{
  "arch": "vit",
  "model": "sound classifier",
  "dataset": "babble in 24 made-up languages, each with its own sounds, syllables and stress or tones, from a formant synthesiser",
  "train_examples": 39062,
  "time_shift_ms": 50,
  "n_mels": 64,
  "hop_length": 320,
  "input": "log_mel",
  "spec_augment": true,
  "win_length": 512,
  "targets": ["voice"],
  "num_classes": 4,
  "norm": "layernorm_no_bias",
  "norm_position": "pre",
  "hidden_act": "quick_gelu",
  "mlp_ratio": 4,
  "head_dim": 64,
  "fused_qkv": false,
  "bias": "all",
  "qk_norm": false,
  "parallel_block": false,
  "inner_norm": false,
  "kv_group_size": 2,
  "patch_size": [8, 8],
  "conv_stem": false,
  "layers": 10,
  "width": 256,
  "positions": "learned",
  "pooling": "class_token",
  "mixing": "cutmix",
  "label_smoothing": 0.2,
  "loss": "cross_entropy",
  "init": "small_normal",
  "residual_init": "scaled_by_depth",
  "optimizer": "adamw",
  "learning_rate": 0.0014,
  "beta1": 0.8,
  "beta2": 0.99,
  "eps": 1e-08,
  "max_grad_norm": 5.0,
  "max_steps": 11100,
  "batch_size": 256,
  "epochs": 72.7,
  "lr_schedule": "wsd_sqrt",
  "decay_fraction": 0.3,
  "final_lr_fraction": 0.05,
  "warmup_steps": 220,
  "weight_decay": 0.3
}
Rows from block 3 of a small sound classifier, named by matrix and row number. Rows with one number belong to one neuron. Each number is 500 + 40 x the weight over its row's rms, rounded and kept within 0 to 999. All counts start at 0. Numbers have three digits each.
After each neuron's rows are labels from the 100 clips, of 14848, where the neuron reaches its highest value: "strongest on" is what is common among them. Only what is clearly more common there than usual is listed. The data: babble in 24 made-up languages, each with its own sounds, syllables and stress or tones, from a formant synthesiser.
# fc1: MLP up (model.blocks.3.mlp.fc1.weight, 1024x256), inputs 128-255
# fc2: MLP down (model.blocks.3.mlp.fc2.weight, 256x1024, transposed), outputs 128-255

fc1.146:560486484452513442458483486404460503545503499419533425495527494511493556448524479488537495518489503496515517446518460544441493595528509493459530481428528528476459380546470519549508492523542501539466509487475424521530479510529506489490541517549490525501527577506519479526514419480555515514556552520560520522516466547450443548517512492572556522548522509555517466548487582437469526459475
fc2.146:466536451508486561498517473544544541451500545567450497532501548506485477512424547486484556464508417513555516512496529472517523470465468497559498549529475444495510543518558493429487533507469590554447471501535511427522475580472522512530439470533511482423502486530507520442519502537487465493480532678472508502520540503548498466478495541522438531563419504456490427449506465489493526560498
strongest on: voice: deep voice; mains hum

fc1.348:490476528442498470529505501475456491567419451505528513507528463502450483469521503465577503467560551579510526537451484511527525602489461505514439492426514483426453406505494557508516543479494531480467494473480411457480470534538463492501526516529509498516476546540565534511573555482486471458481563506517565526504540479493555504502496464477624498536478468569465474546444512477502472520445
fc2.348:488472476552474495451514497474522599469578516496426492489533574519511483499477500509459472467441409513467500445559557560385495433512502433517529478552535487524599593505539467484480481516479520475587465505566513493532490486533492508497493549482473473515527453471466447470478500549509449536565514459467501566532498491499468482515456567494417538508461490503476534409514443478509510492484
strongest on: voice: deep voice

fc1.230:489531471444513453486516429452453447511449516500558476486550503431446541485574559523563482535549526483510509507446493531498482566486483406514585523475513473419499461543537578501512488505476501537469481416543415429507539502491510478593453512512559587489565542534524474558476509512549511531454564518515553534479507460494545443480536460534480574577497519543505448531477526411510579509497
fc2.230:487502499537480500454482461513518489466565527482492468473530555523477530519494507554413510502442455452512472475560511549460539405525514446473553476549516522522552594498546456472451446526478435519590473506564553495530542396530528546503498526466502558536514472460446442469454489518469527542506512484459446539478491510490457437500502514563415554534505558450500547424542487472526517488499
strongest on: voice: low voice; /e/

fc1.710:555492496517492482523554454457480533452495519483504430480580544433488482540495454524538475486552579506515462545378519525522522516456567464426472461451488481487438478504477468493523591484471495543436488445499538443528496518505471486481498475505538474451507515488488445525563438480511583506509603494583510433510486497490508532431494376579479430517519441539462485483506503476471532553533
fc2.710:469533522415513484480419470475468421466541433503480512506449490570510582404548508464550492481441450426549548477540525508516468557530478498483489503447526534512589417507514534482443437558549517508588542502482461574511548524506527457418488541462444563499491563503482458492453535467465496560462419567441522537562518476480504485504479529433531521483477490521510511492469572488539512419509
strongest on: voice: child-like voice

fc1.291:501535599516501491593579503545556548553431507499494474519524453424499434527486503498564498551518588551540485495469492502532591532516511433560485484449413529555483488527462506514476519467458568496476528526495525432436519652522514461487484490517529506505494486465509478468558500498475570484488469524505465443498509567490507474537553485478523547527521422518515514555440551544510470579573
fc2.291:470484521420421563487552525439523478481406499552561497434580486403461452429461414461475516495552482486454578514409468456512525521551519502466451557492400457494423491535557511491515536530534522560471494533468461492547429492444494487505429586507517467499504563493528503479531488533544505498525546488503551470474469516495483476492490438492507497545450508502507471464500475508423526542521
strongest on: voice: high voice

fc1.36:485486489462498418501527479505449494612436534438555420458511492516489482478569469503579474514501533459509513482515517520523474611508520433527542525442525551464505432537499568526487498505458521515491522422497431435530490499473527490519520538521487552488531553560494423557450476516581515482509569524559532521491464493518510448495478520548503523516509529559527411537506552442496505454493
fc2.36:475484516532568478451505498491519531463521536479451525516499629509459520543458575564459560512457506477585463493515568522438556455433511449510552514549515471430575560524550460461470494527448526523457435512551478449501548534514533556575458495523482509477552449467548477442498435511515490569486493593467490518443505524514459464499514553527442575556482519482503499517520435523567585549543
strongest on: voice: low voice

fc1.574:520496493535524503493494473523480489472532447502472560541502533501489574551562591482505507510497497480515466461557471524460488457470413478532576463509512458451563516538483507516477427489573516452562493536512431494490486524541447544498468465511518572478486462487458522505520541534481408492480508514447505637534531515525438453545504592509468592588506464488512512478486503471536579466458
fc2.574:586491424520495450500479503530492483510530621504523440536493525587474477543501582482525421517505523497499447532503518526505444529479458476582526443470563539490539458475494495481517523479466509452493527441487544401473473537475541500485529486497537534480506520507460470559438554464504474492451548542551516484549509481482520521495556546562477457541528517553482497513495521448547504503476
strongest on: prosody: tones; voice: child-like voice

fc1.5:555482523517565495512406518488547468411604502547414576508468604485506513518515541513516561468438527542514474485507469492435490475468478429457579505502556499473593548538443495494478508556502510530545534569484472553399525517502522511457527512498472467437498467431469514465508476492507498513562432513438453533490444553560462530474512478549482532498552488496507537514508530509589573422488
fc2.5:456513532518402551486574517445448496475522484494583517485535457498461501495511481522485452540567520451474468410453502520452501484578529489471539457484414516515482541435482485553529464528553469501528533547470493499547512477495474504478462520421534494618529477504506487566490506483496476548569424422507482521469494462471491536550543517399489462554495518506481542496499517472442463549573
strongest on: reverberation

fc1.518:470478540542536484577514427475473509476478534545526412528509422491509462500493542543512536525544514592542541508467534518475552470461472457499450497551518461417478522509536537502535493478437535502457426443591467463437544503571480457604554577542541525461488435506543558495523521549495477467473576514528525518434550493470529538469525451451486546544500462493487462501455492474529503556479
fc2.518:433510514502439571499539533444489506557532491512520495473527479515477503491433492543420538516548450505478506378495471490481558526596465496508487540502463498473461471484477517507566539525547496559485478595503438522511439435482448555507552537502486448605497512471545548515519485535472460474595458452461566526404521491520511530503536523458508526491428469488496525465542476462464450521488
strongest on: prosody: tones; voice: high voice; /p˭/

fc1.610:479461540534512475570527441458475540504513548533525417524510452488504483514489532537513544512575551570553517515450514525495572472468442468538455474526496451424470519528541548473529532467439534498447428484582471443433530513552470488574522543579538523458535429507575548514566533541462459452494592516526561514435555491481513574446558455471502547546502448500456469516466482489526516560472
fc2.610:441471491456445565494529531436490502564514514546535512477499491532509517479425483509423547512560467474476512399484486473507532545577468523526452579518465485460457462481533520456556533531536507534457478582505431514508439432455455568504543561525465456593511513487533569542508485529487448466581490459456611513438517491521527546463530497459504521487411457492495507449557453470478446522491
strongest on: voice: high voice

fc1.442:590513489521448519523539467484515465473422505498535406482565453511518444475487488516562477509515515526518508531412439448530485564464548527483491490428458491481452424504437500539569570466510531564423471501494515456506495557494518452477519536489554487505488550506518477534479514529514508494477525538548518440500507503531500480468513473516508483521528419568527434494455571415475531524465
fc2.442:516521486496431546476586490535530500495505529486503450455515466506459376448462477545518575436503443536457504529430531456551527426527532497509528573500381469521484502440532495503565583518448475591555441493525518499546543464488545468476498542476532495577511547503565499451495541539422486522523493549504553489460534479522582507554471494484430464495477507492499482508549493424453467528497
strongest on: voice: deep voice

fc1.437:497474561497482457509489460470565436524473443498502533481572497427508545512548519468476499486505546544545514450467414509508559500532491440524528478442498474469470512593469581521497510493536590488519459584454460477516489653511513509512485495551514454459507480422527489425551523495547519484499454527482504493516542581514437466529581502466512531527504393572486522559450509515463559531526
fc2.437:525475469527490538496506468503546505446495478530456521499557552467470520522503570487476507440476437553490509526488464480537501468443498504532517503477483406428497470562515519499535586474550534511506436554431499485533397536513550494525454486508572478423521543476503468434555547558521454512455558512454554474529560541517436493523504485545459508572457501535447452431480470461420562527466
strongest on: voice: high voice; prosody: stress on last syllables

fc1.104:520472516478495543572455511554575456508506462556404488522464402474510432485517484460517554428391483613485494525527455485545506535469490521489467528467490516538521455532473566490471453477484509508566527511471503583478511523502503505448526526509449504460441556465455538401466530457484501468477502512469465522522435600552527534523442479525520507430494488515557533472503524527513449430457
fc2.104:461464489437461559494470478411476519468557499535494491441509566487508586417521475493433509495514489405466567465528518560373524484550513452459572509573497482532557558480597466447449440571539517501536465527533517533542532516477470518523472612490466503506555485539448476539500448535526493524582498478483504530483468525467438496448545465446462532536472532489478510473507469507523546465541
strongest on: rumble

fc1.736:529506520441463445465541521436480436518460545483539460457534546487487565460491473547500486557551617440518523464454462498445478526572533463533590517460490547528496483478498543504549453469437511538487510480523528498469623502489520494523459542475515561534584523492495456541455510535495572527464477524468490449449443487441517541433593476468494523538533496526525510565500524467500532530505
fc2.736:513481466476467463444497481480479410520500586525546441463497539511474542504481503533471481558514513441575500517511475533502499474534526473503547502494484606507537513432499509476463441482438489515524509456522542437494543477492532561553487529446521586541465533478420482560412499517485577491427518538450480477481463537494517445463545463589467531505484561509572522464546504484500502474477
strongest on: voice: low voice

fc1.646:581528499473458471492490517491545457540455464490523462438529441501467507487487477486633532411505514571519494466403415441553494551526518485489522529443501537469478448511490577500558575445539502582464509476459447509489509544499524448483493556506513484554503532478519476492520527511508466488511479537555531480510498519522569512548513490469519473532514476527508509537484534450487462508438
fc2.646:485502503490492559530562508466540529490536509576451455495550501457449405418464506514489517483490431524475541502504572482494512445546489457496492507491411474541512506496506487462494534562502525541545446537524523499501497493542483450510473537509518494509515548486545470413547532520439496538517487607433522516479542488488502477546509452488530486553423490540433504465471525475467439550555
strongest on: voice: deep voice

fc1.20:474476534544532491576517430473476516475489532538524397525521413499501468499490537553512536516540508594539537501465541510476548464472464462489456497550515456421464522514542529499544502486440529511451430439573466471449537502567479452594562581549537529471495435496554555492524524551507469465476569515539525520433555486471525546485529457448485531546499464497474468504452493466523501555481
fc2.20:442490509489444574498535538439499531567532488531505501469528484509477502492432479532421534513545466490480510374498477491482546533593478489503474551502464494489467470496488503490553528534561513531481483595501439531512435460478441553504545534500469429610509513460549548508530461518492462479609435470478578524410511499508496533503527515465514527487422459508489526473546465481454452527502
strongest on: prosody: tones; voice: high voice

fc1.40:574479510531442456442509512476489486526512549454564407462556583467477518541438443561493455504547550494534459454432505540470525524557525445514504476442545557499497474463436503533553536495418510544422518433458519405499482541537469527493535476504564505483489499447489486571467448532533528497517610517548463445480466511470526510442540490605491493524489458504513518495511478452500470525413
fc2.40:518515459444521541501414499449537504508553471570415561501463527525490570447488499485452560442433430455508524455548532466468475521499469506506510565542509453509558509566588516430426430566579489531548500563497450575506492479494503517497494532565400476459545515472488535443510440470523460568544479488447528579495461509507460489491448507473486557491423523482478524474523516485521537464523
strongest on: voice: high voice; /a/

fc1.417:468493528528538513608545492550480472512439523506520456546434427505532403524528546601499517527501533623527489566494572496544523470463470518523438523537478484438449544457467530532522509526394513463492466511487490490424538492520498486568515491470559516453467477538536553493448551532455541500464531502462531504405535481505587563478518502515505502519509492494530447490484469524513456509513
fc2.417:516483459522550506521482514498542502501579540537448488531465540559471497530454576489521564452552498543493469492495504460515521515439430528537500513455497492408565426503461499453561572518480509546436474530486470461449423522494502537500518444514509481447501519457531552505532530485444419500500495479496576484486549537583496534451560535546512512521479512560484501526524465502567518507469
strongest on: prosody: tones; voice: child-like voice

fc1.157:488470504556569426505471472487492483427526502495460520541512520445483493548598543520517536487475536534533448525499465523490565464466478438518508502479475467461576555612508565490449515480509533516525491506503474483507506552514546508569451441549495521379551453504488436441531507472525522619449476535506483496515505564527473539486511424515482478561484519486505488501504475460506605514575
fc2.157:522477520512447492496529422464479499467527428466497461458548521451500496449491403470496455457464457496535543508446568524457484474536530505432491437504497479530440501516492455550495509543500536504511475519531545524567460506552445446462561543478517473473470507498477471474512452552501538495590573557541480499578536505436440503507433482565498473452490439499461474499473531473437508492457
strongest on: prosody: tones

fc1.145:561477517490544471499411493493478431465550476506484527536427507524554572516588489524525488521405542482511471530537419512446463502467516497431537480520592520466543515533484505532431454533479491451570529523436506604444573499534515490474569505497416529438486475492476523482460423460533597516487495489504482517466428512499454568510484480582483524496595490504524517546508527561522546410452
fc2.145:484493490492383543470608501407490498506499493536535556491549467448407431485470516538493488511541437528470509432421484518492509472565532492500536493501373530522507518389511508523511498481556465504505472532500465475572464515483444493506498528444547458592533507505564545552515503535500486542545457410488544539469527483493558509545520468422519426482432483534458500468497487424419461554519
strongest on: voice: deep voice; /ç/

fc1.627:573514503533445513480535494483621541525551567545463475412619517478497469520446529500472507479486474481531530380497512461484516472583515497524601499522474482524517517537513475496536541513516517527479458548539533438510480527475533478550486537577528432508501487304497480413489480516576482501526477543476470489506522511487439415524501559508468492485481461502470546474473499474491523574555
fc2.627:538551429447478514529534559443570478578541558567462476444529536469460466471471501472464472470467447485441509467534538464485457573513484435507552502504460520546550465555513525459484474528525424518510499517487516495472508441520526493535451473560464515469551535510524517544479478448498534531451500519452496543498435486497500429482519524493548514529447560542472551513475560490439483553557
strongest on: voice: low voice; rumble

fc1.37:526529499514483495485500440436511474449520477545530494461615521461443470472509528520483461463470491498530535519433538497500488470518476423479520465529496446489499492531553496502558521542491520507494429505566526454506516512565501399567470536480567501523539501479573437492495527515516529570470529533487512527485556440440495390483493454519512508541463445554400485493395539424492545583515
fc2.37:486450526479498557556477452447516530535570472560442445515492479502484483505542489520466562520516572509520482423516481504445521515513482446466534514492466549519520496497494501446474425524557574494540528523495459542490468532494434566483582529480432505577486520451493530527529446442484477492598408544525514549435470566541464550515534503499507524526495503542526552520537510499540448468553
strongest on: voice: deep voice

fc1.324:510494503446516471522493494491489488582485478497492511529450458488481480487543488486573516476512528569485473557504435485522494590476478474506495517425486538449496413517481557499474501506483497524501553490440426490472462517505509509493555499515472544480470552528531552507537477443514507484484540501536544539480491504531524537531514467581566515528514528541519494571499547483484521458443
fc2.324:534494461573466521433568489479526556471519557511462509518534556518512474520392518522458492545461425481488494457520479529399515428492525482555574494597490508520560628478534441502494488480488512522495427490567533452581491494510471522540512515530500463538522421471493484478486427578529491517529529496498485533504474520521460452512489533486393537522476492492506490433508453475479517550474
strongest on: voice: deep voice

fc1.364:564485517515532515525420501526580474455582471564389533508464547482515477517510494500512530432375504570496460510532461489479492508468503447462549503473534508518599510560447523493434481546474516520575534552458512581464501524518508518410538501486439480402478506436470515410483485454476523504543470501468450539500425574577456544496467495587478525476520485501518527492515537522536524404471
fc2.364:447495525478404565509555504385457494494541506525557467461535502453467524466537490510455493531581509454418510461469530553404540468565518444446538465546434504524509579447537484509493455551537449517518512524541511498534520476496458517523464577475528514550543449523491523590509471529491497542558474351512468521476483507444481527492558460459490495547477520473467548511504490503468509542564
strongest on: voice: high voice; reverberation

fc1.261:472527584489457533576546413445504512526466459600522477497557476375516471482550508531506514500534529554575561485435521486525576496519497398490484483523463439501481528574513576467478496526523584495491455537544486478492530531523450459552473539541534484483532451499565513439580510525455517474495526544490520519465543491486487469470514426442520523539473382493437474508426493527451525568562
fc2.261:462458491466504531509506480525429463525439514570552510536418458503602501486471489509481530556521538481545494522523494505537521474470485601525457579559471528506472556464552505430446426485499484465502502484504489516515524516454441567521508547534463557513475447525441581529429486484484477457468552482471482531440444516521526510441444490510464517458517552431579509452556447539552470477490
strongest on: voice: high voice

fc1.514:609539491508490464499495454476511481492450506459529431445538422509521461482500441506590501469497528515520494499409414425528495565483552515444508516436488534469455418517469506536569566442521511588425473493490505493519508541499530460469518541512521464513505545496518441531501487514512516506519509536605539449502472508535510510500500464520507460481551459547530449513494565422474512507466
fc2.514:508513459478470531488562523507541504488518524539473460490534486483450398422469527458526527453487416555457532535477556469525483455531494463545481522474408467528501481478533507475534557515459509553567441497534519480504512503523532423489457526492548533527507561500548480416518563522420491530480507578449559503549570480483555491554493506490506484541445483545468510489472533459460454554515
strongest on: voice: deep voice; /r/

fc1.84:479463528448519424444434485504513514481462456463485510448507561488468533489498437510546481454541591469519477519495490496502492580477557474493518498404536555452557418538458519488480472488497575513449549478455459443490445544485537522452481480477461505455463553521533453534520531440539483467496478532554516496479498501502490475496507459495542477485523498566499484566497537474541513447486
fc2.84:484522479572476544458555512494538571494483522500453551518498497540525460537426520530473496515444423495522471451542474520451535443494502552603511498584467483532563605478537457503492485440537505502526472528517522504555487523473487508538475471512464421527536428493534518457519465533516473517533427524493444523500462517537452446539473609432400520496452542469514473461505462516457485569510
strongest on: prosody: tones; voice: child-like voice

fc1.524:494514502410451468466410489429473360492494488480554509458463507474521592435505456493578490499512523467529543492448456438458478542587508512439513541500585579449490414464489496545540447561458509516466534500459473554483546486493514471454498582459491514515498551504492500545442504525535548502484525536512511446489488477458535528457572477460532519475507490504545492548497566500522507446446
fc2.524:536461416465474531513532520534549435574461529540487475465537494507471457470454532459517476479476457510443522536517500474529441532475527443566511501465455518505508448476482507487535508422445482558521439460523469468519455455485508462503503498550550542510490598504498521520490534482520551487427551499486560476520510527512557421519499525578487513502463518604515505512463530458504493524450
strongest on: voice: deep voice

fc1.385:559483523495528516551479502523545478517516472541442514528457479492556466488543463463531527490375488571495473494529476486511494518506491480461509489437491533539538502547445558500418474526517509511601542561452490591504507524526477520415563513501432501438481502448453535427498436450454553481569476492469470542520427579552478583513453495601515486458537474499531544496503551545483457426493
fc2.385:425496522484462531519549531412476502494584541519535470491538548440433512498526520521454499546576501473421491460494556543409553477560470421466519478515472513520521561485517489485479461571502443499504531512579506459505519460497456555531475513489515504526548468518513509572507477488479508562545487327488479528471481495461468508475574468484504505569457529486467563500519482507499521550581
strongest on: pink noise

fc1.489:483405501436560439630508494512528553549544530531446481532448479525509479473549500460521548464514548534528555564480577519519497531469446504512458548508522509506464515491520485436423489580477514436502495468455530474451482508443511493488559510520448465416513492538467490507504551487471535473542492509522550488517522539488500516443529524516551468494505503520456449537488466553573475469541
fc2.489:524490449550520474480505447515513531492467577605496488531501514552529497581448591489475541508562512518534441467473490473521534466445472541590495524550466509444548524475549533479549546425491502532464445463510493456513477520497513585550474500546513532527505439424478550515516528497443434528434481496492553483537505563565543540475512530467427492513471493453523530414527423494522531571492
strongest on: prosody: tones; voice: high voice; /y/; /w/

fc1.274:497513567507467511490507436494557490478466444571506531511575536459470532513537542504495522467543529549543511483395434503542574458501469463531517479447476426442474516575487558515529560495543549536476449548486445453524505556532501511523440490544543461451555483446616507418576538489487470546489473519489522496486552535533436470510531536483474515558496428522437516542447492496459566559521
fc2.274:479451482546522439480444417551492464487480501488509436520468514567535511589519538519484521487477485529563453541482526503549506449427524509502459494533526479433507522515534552517472521460514561451501482451444495447549431545504593526514499505450514549464477465484441499485472523542508487472422541525525538478550534538501483492526446533573420484520493490474531457437533448470483539471461
strongest on: voice: high voice; thin (high-pass)

fc1.532:539472514479522535574486501543576481515514494542406481519463448476515421487496476476524544439400481599493483519531488487549501529475508517491480522462468517553537477541464565483441475501469516525553526517460513568491497529506508507453518512514437500432456548460461528385471480446469532478500506510476457517519417596559518552517437471574507478441491486508546530473515537526493456438491
fc2.532:454472494447437575506499498408483514481560510533510494451491552466510564434536474491430497522523474427441554471541534564376523489555506445444544491560491493539540561475575469464445441575528483500544492541545537547528519490477456525516509593488471500503542476532437518556502440517510503515577504433479482530494466520449441511452546457463480535525483528469470528481505478527488532485542
strongest on: pink noise; rumble

fc1.321:577441482503513499510490419438489523489508457513468494506554529500502522449542492480528474516484507471516544538457495514470487540455524493433527465466512445461476443534495471484492499519527537521480425478521479476539494561494467445517525566539510528469524543512490473511523476515552504479542564528526551508528514524514405469453475489570531516524537420595456411504404563425532531503479
fc2.321:530536439494481527444518557539517485496504590494506552523493519519487397484461522460493482476530426515385478592481492456515432478493456507586506502498443545489527486447568489459530520460414447510494482468569479421492526460498501448508512483528545521508495517511518488522483556503470449537469563527485565510569554418509572502507493472534466470496468522525501502498500528448523491551479
strongest on: voice: deep voice

fc1.491:464492554488465488447529445497524540481469508496496511486586523470465457547524478566483560469553558502533462502387480470525631466500551514512493541527449455448519528511579488452539546405492546517432452457611476400538512522469484548542445511499518486542543462477578489486522507545524445517510502525549565487440542494559527460512503479490466478492466466474506436491544442406500539572512
fc2.491:468507484477431495449543530434493437526541542496551543494517516506476493505458480516479463524524429481448443500471431545510508514576462526519413480423467510488477429494519510501488535468521437489478525525512495459509433467538482543477516461527507507468512519482523503560489530488486493539463535358476579535508528484461520517518516485516568494502427491507456530457505453451393456537450
strongest on: voice: high voice

fc1.402:481513544503510472553498483466535414513470431477490523508554476417468521497533525477513509520498542540529515470436432517509554519530495414470537472438458503490484478577465555530491499493562551512512482551470466476488514603506515457525451485529531484477489499461517470442581501504526573511489430518511481473519557577473466448542596464437522511554507433561512528573428529518507558547572
fc2.402:497494482469477497471534498478555456422450505544538511433573523429464475491518487468474498450499476520472518549444480478547513497521499510485443555456433412459441464567545565475534574488529534540515479505481503472535456567490575488513411503500536477442507575471521453435498534518518505536421539498464571455552506523474469469505470428498490479535443506543484491433477464467381543562496
strongest on: voice: high voice; prosody: stress on first syllables

fc1.422:482465512454492441489528472508508487531458506472489472459507528489469467500514451520580489455507543482514472516486473497539517592500541509543515526382463513466535423558465553480474539488482543554487548504444466448511464554468531515478531490515460498442509567531522475522475494426545502480503517512524535514486480549563480506502483508526540485495506527561506442533512527456465512466483
fc2.422:496518515554472516430541552483509541456513531471494513504526566508535498537396493548450490572481464457484448494534471547426555429492515513556517501570486487505514607481517418528493487501501482503482473523597534464541527521511482519537488477516494460542520412436518502460490418517520510568505497448485474502502463522494448442523488508464424532512485510468514536443503435527467530590514
strongest on: voice: child-like voice

fc1.757:530435519523554424515538477483499527475538527478448431513492519526513502521501506498500608481453524531579482434467496536450567460497533461504568513516504516514565543493486512498479530505449577559539447496467530509539534547495525533491513561503494498500545471466488445454505472541482542498544479550534468474506455612540508556522509525488468487504529457469519477536524466510560539467506
fc2.757:557455475542511527550567552463505549517474543538535578495487497479498474441462508473460478583496471508474583477511516510463498481516451594537451519526529412510408513449492459548593577509563467494486433563480533543538452465487441467532558535546541380506524503545506564495516490559506489437582526539457475512475496542422437517479521536477520476493520501515443439452454505533432447590465
strongest on: voice: low voice